Rows from block 4 of a small masked image model, named by matrix and row number. Rows with one number belong to one neuron. Each number is 500 + 25 x the weight over its row's rms, rounded and kept within 0 to 999. All counts start at 0. Numbers have three digits each.
After each neuron's rows are labels from the 100 images, of 14976, where the neuron reaches its highest value: "responds to" is what is common among them; "lies over" is the class under the peak. Only what is clearly more common there than usual is listed. The data: drawn human figures in many poses.
# fc1: MLP up (model.blocks.4.mlp.fc1.weight, 384x96), inputs 0-95
# fc2: MLP down (model.blocks.4.mlp.fc2.weight, 96x384, transposed), outputs 0-95

fc1.211:512483503498492488501530509519495503520507482518537485477527491496488523473513513520484486516559509516540526522514496470499528482519455532522452471474537495462487489492536450469522499514545508497526513508518463526536498469473547463496489533530497517507511463530501509486503498527436561525
fc2.211:523501467510501532493501540474537523515553486521505494494535529511498517497498512518498547510507506506505483486514490446559503496530515593478494553489535497530466502482502497505445510509507531500518499516487462476493490458505538473529478517484525492495459501484506487536530529524504503513
responds to: teal trousers; teal top
lies over: leg

fc1.128:498569470514545497480510534455550512499472496482544522499465544496493548488521500480514498498510510510496522478538532542532514501538499484490520493521507480495457516514517498452482490503485534464444508484499477504491501557512494542432492488509502481510497500491513495502539484515493492477
fc2.128:544476491513495497444503508497505482454490524487513532544494479535447508537482507509529498504495501483485561497520436461494517479535516493501506488552483487490526540481494506472503495504507504490525528519464482511478506457552475476537479489530501499470497493519474508508533564520493508511
responds to: teal trousers
lies over: leg

fc1.178:502518506486487546488475477539462542517525512474511540509472512504527527472516494505507492444500541524496507504527459531500529515545493499524506484544499513465498518484460501461524514484542507506498510520550545464498498493485457512470493548538480483530508502479484525540515511521515521456
fc2.178:523528494497495522485480474533492514548521493491470517490471521516500499529518455482492461459494498519495503509487507540512497493510478533496514474540515533489488512488492454485473521506531560555498516518526492432480548530499503546464495512528488458550499494472494517531505499520536524476
responds to: red trousers; orange trousers
lies over: leg

fc1.27:519516534483493519495513504535504477543509528508514511515483497468495522509502441486494497501500471524500520441495541513458455528513538504496513524501526451505509489502459518520515487472507453494462529508492508525482504488508494485479549506491499539510588527470440503485481482512508476505
fc2.27:490529513505502493542526530473508534526470531519478545507480494525454491514498498503492490488504506506508539502485524499506493479496520471507476504522509480461478457454474472478481475431486487493479535474496529520541444479471497506473512484460490527516551474494482529502516533502433496518
responds to: white top
lies over: head

fc1.51:526453482502478502484500486504501506539485509471491504492478470508525513440490524549545501523497555550498510474501471456528469521514469502496511506547532473495504475525503482495496548491485449503522498465508510546488443487506505507484504536514490488531504508497496478438506550509515502517
fc2.51:481482544497545457452521496506526502499512496505504501471499499506501488530501523484467518535503502528525515506511470487522503513465489550501494553479506529532475520491525495546471502513544541548537476556538464505500537486536497510544484535488496515511453513462510468490519497487501515479
responds to: black trousers; black top; star jump
lies over: leg

fc1.381:499481533515482508494529473508511555507503467501504524488466490506540503515527483473495472487477517503526517469473536540560504546500494504494465464488493498501505546515489503494501452461546486498458543511528507505557523522476542513496541466490486517507519501515517530527493472482453520481
fc2.381:492520529469494516459451510489521495475543484538530511552492547482496457462502502520495510482483497475528523467497498523506502530540480454491502513496502451502488466529527498509474522544476498501434528533485510516490497446485519510509513503457485514502521490512484510473515554535475497507
responds to: star jump
lies over: foot; leg

fc1.124:517477467518506466437464480474493497504524467519532477476502455524492516466490510481531485481487507439501519497527488503531468501494453496538523461516469510509512540513507512496521493502511508509516463542526461477472521534513528533500453534506476467512474529484543505458493491505514474480
fc2.124:497492516481540495467494497496477490526554505520534507458511475521460524470477521468531553521514480455508503505476454514522526514531498523531486521535487485518490517519537514476509532522505488485516501531516492487472513512544513575542489523435460484517485519484483497481521498509505489499
responds to: star jump; splits
lies over: arm

fc1.86:502502527488502469486488488511486475534478454476483537523509539529480494532535496524479500470493489489499518520438500494475444534527506494560500538499459519493527481530554549511516526502525514515495513494478470515503544483528493517503458514507498482474481525513509515465487456492542507469
fc2.86:494505525494461494490524505497505453514527512497502467508456468504520493501519504552501525500520525536474503490483474464525553547501531533514534534484511517520490496501517485482526481503518528490484536520478575523525514477497535505514447522483536489468493473502494527467538477475549522493
responds to: black trousers
lies over: torso; leg

fc1.338:511508477490497493463459503524503512537457462504518533474505480512514486483474475474480466462490524498483507479555468459524498507505516521498517508498441491516515470463488466454508484513485478561477508497521482460444489515468499522477459479517502472504465515515493510515499546526526459508
fc2.338:457482475472504515534454514488488455470455494527500477499500472502422528503525505505481499537499500511509492491516459499519517490503488515521549537534462488514492492458493519491521516506498475499523533508471470522517449455504512500507474477523535513524440466503489503529497518543513474484
responds to: red trousers
lies over: leg

fc1.65:522514506519514490492494514475466503487506496559521525492490517490509537511541529514507501512515454478472455518524518533512473486489557481519515535488494465532543488507520470528453469499490480511495496510525483489526505519483491506511520536502520557459482491453545465472479438487511477490
fc2.65:484483502505475496507478514434531535511548517513496457482524521487535501483497492504518511518472504455543504497486486506488515473513515479486475516465496488491514523485503500489518507457485487427498493497494495529536461529506508476511524586500508501509532548531481485496473504467457491548
responds to: teal trousers; teal top; star jump
lies over: leg

fc1.127:504518491501520489532475472475506482514486480472518495550454445464514506509575575503478467505529431497463509504513521516514497491458500463537533501497509497532515504480469498523484502518471483482476470519501472508497521524472494533486540488512499503474517492521496521487472507512534481496
fc2.127:501478514521504507492503498480574501521501522529509495484518496460510464507515526510512523554511457448488487466479493503530564534495505489503508527513559511531486509513490510503468497496482506476502550500543471550520515491512470547469512493484494497515500476525466516527469493500537524547
responds to: green top; green trousers
lies over: torso

fc1.220:550488477482518481470536503477512526495479478477513510515551515514523504496513482538503500511503510541521502502504492458468498495486550446492482541508486468484489495505477535487483465498494503455468531484516542550524450498527495500460513515450493497489533493508542524456488494455499461503
fc2.220:481551540504499470499492487557484469527496539486463515499486499511481482544528524496483476463487485505457517509479535473531506489504495547515522460506502536506494481478555492512501550501512536523513480530494473439519549513490493528543503469503501513473508490479474501540525504516517532501
responds to: white top
lies over: head

fc1.140:501536508486534524493526569463503505494495537527498526517471535482496471524493492500512537461494516529530494510504480590514502505495529510472495495512516516477488498504490486522507523514475536468489452471545516452503532491509502500458539478501486498496498517465487504528551530511505543500
fc2.140:475523504497483526497469503502510531518543521476507501482488473546513480473478520496500509486492521538470539438497493495509510458529479535464474486498551476503466475550500497527474503494514530518517494495557499494476493492510487487495536560494483500516464542497474490480573509527477519515
responds to: teal trousers; blue trousers; star jump
lies over: leg

fc1.258:495566514515488517481474530494540518535549502518504497460543521522500477493488498560534501561502485513526518523496492517485530450501533533489537521533523527543491484526529482491519482518465495538514509526537480472470472466494478508478506471482510521502522478505480522503493516483471491480
fc2.258:503466490521484472549504518471421534453481500464523467465455482473531534550487516512455507507512517527467501493529503532522470483495504509486507517492464527488528492557513489533443504514524508513530479476469478513472501518486546474493493518507508503478516523509516504502505529502512493499
responds to: black trousers
lies over: leg

fc1.55:521501502523524465523494515465477508522542508492495484457501523486534515509514507483517463488479421501502476498483475527472507511456538480474466494513474501529511496485523476477482499524520519514509448462467537438536491482520494471492499512515506478540490451542493506536509531529486517489
fc2.55:491483507455506559494539467493467495488474465513528517476474503473473542447518520527491500518542486467489541477485510480485490529515470513556533473507500463534483493524534489471452481505500467484504528495481508482483466559500495502474538544480488491522507489465505509525501485512504504510
responds to: red trousers
lies over: foot

fc1.231:511477472480515496491456502507525490445521480531530523483494500552513518469458520517501507537505499487518473518530443483454516535500484499559518502507489555508492522486538551520511496497459484477528487481505489484526505534547485510551483486505511499471527506499512526479536497494485543506
fc2.231:489486474507490499522484510467547520472463505513512514459495505502491508516485496555507477499537489520510513525516485491502488505472486469462482530517533474486498465464517510512492496449476446484486511497513485508534442483464488494491498474460525539518568526531496530494528530498434524508
responds to: sitting
lies over: head

fc1.168:543453507492485547471488459498476486442542513520499490451492500481519522515478507520516486472485498454498550500526480485493498486492480473491537477536478522504516506486514476499500507496548495517532477509550509514528557476501499579525515521514498462494524513488487493494517518483529534499
fc2.168:520457548493514478450495429505505504528535523538487468486450491494508511531482458515513477503499494457526481512511508538494504485493499540473501485500516505532504528463501490469532532499490521468519483548503471484494509512536545526538481507475453494484484496475475497467476508483550501500
responds to: star jump; thin; black trousers
lies over: leg

fc1.363:539510507477506483479479514483501513508483478489513483495499506490545531507475494513526484570478498512489509460485465512517503466497492492497520510500463456481547480503507518478478483495544499459500523540557473501454477452580518509479523468532506463477505504523487537498507498495503540515
fc2.363:512495509463511520511473532488475526462485525530499506486511511510489477494539474507493500530563460540518486531560536503515507488498523501471483484502498516456477507511473478525486509546476485561500482447459530478468560489513496477529501477488498494503467521466542508481519474501498486504
responds to: black trousers
lies over: leg

fc1.263:511558485491511486527476567518514458486499522491469508534493511494483451532527513482505494441490469494510548552482525567518531491502496511480485466486462539461533521474466488493509519513511511509500500472491515497506497511516486533462499514480499461533486480488499502520498502526520453488
fc2.263:500527558479481500499487503506523482522504527512485495490486523503507469501509499511516500525486530478504537489482486517508503557505528452517485493530532547455507470504445497493487496504511507552462511485529534508522503539506472508484529567497462508508447489475475541493518467498442524511
responds to: black trousers; green trousers
lies over: leg; torso

fc1.361:460489515553492484535493528521501453503498495519516517488512536495493463554479472513525468471488486454503487498468544485539533489492496524522519499472480534458534503487513486494496463502499487501496456500523492483514498533514555484484451450485550512483504464536486517526502497486508486461
fc2.361:547503488489519467468485504500471514489484494517483524501517494528486488455557497448471503469477514527496499512553504490524498479454489554498535533478550507509510454471493524482498488475535478490527505510485497491514468530563489480513481534472464486474517499451524499539524515504487494486
responds to: black trousers
lies over: leg

fc1.317:516540516496542463508505485465451488501499517517474481456535508515502511481477501492507480500528508515507500468512522496511500489490492461508479498496509554522520500544466431519515412507517525493518523531487465497480449499497449488503509495539481463471510524479468513520510483498533498479
fc2.317:445481495538459495488521494543502493518468462538585463502489519501509510509512465496475503506510511520513490520517477470498496484518486452517530482510498551558549490521497510510479532487476499496511504490485471505537502529477524534525537522496484498508500478489530537541514540509471511517
responds to: white top; white trousers
lies over: torso

fc1.200:504531545478499500503499523516478502482484495511527549505536550557453479473528496548547535499551482518489479498498496499480515512538473512512465555486519494465465471487506510515481514507501507514492488490494524511507494497543468475481492502463506508517523512518481534459530480468486538447
fc2.200:510516513501492539485467491461481487563519485522472493500485500518521476499481507513512517484490498482513522466448537516523507505534544503476497508541474506545479507492511508473473489469477518449470537478536519509493539481486510552470498484517481454496443464467481520526494499537478521531
responds to: white top
lies over: head

fc1.20:480497512496470502504559448513486503538494510509471503547499464504461484495526521542499503503509499531531476504512492524479457484523536484487505501532524462505494455526493534472506460508486462463490512540465484548480454510489523462520532547494511549518496482474522511525473519515508515500
fc2.20:577491487506514498440499489508530484488499540517473507482539542498476515498518541524483510523517511465512538470486460453478525491484471545525503497455545486506551499475494515489485494487501560495513475489505478492516516518539484537511494505467466491505503495465491518490550493497489514512
responds to: black trousers; black top
lies over: leg

fc1.285:526527485521535520533462450454506479487534485516517508524511475489504457502490539504478523490496477525515520513519515490540507492476491462532505521565495509506499525491491459509499470522443442488504503499499474477521531509484503492415517495464478500491487496484491492476487498502535523545
fc2.285:473457519488480493494543562502501512520474516506465493478519535537492515526480453503521460517512522470483503494476486488441484504489522518502480510476509498486463495510508527461516523458534568498505492530499521513539491484485496510544498545506537524521510489513482498513524529467439508481
responds to: purple trousers
lies over: leg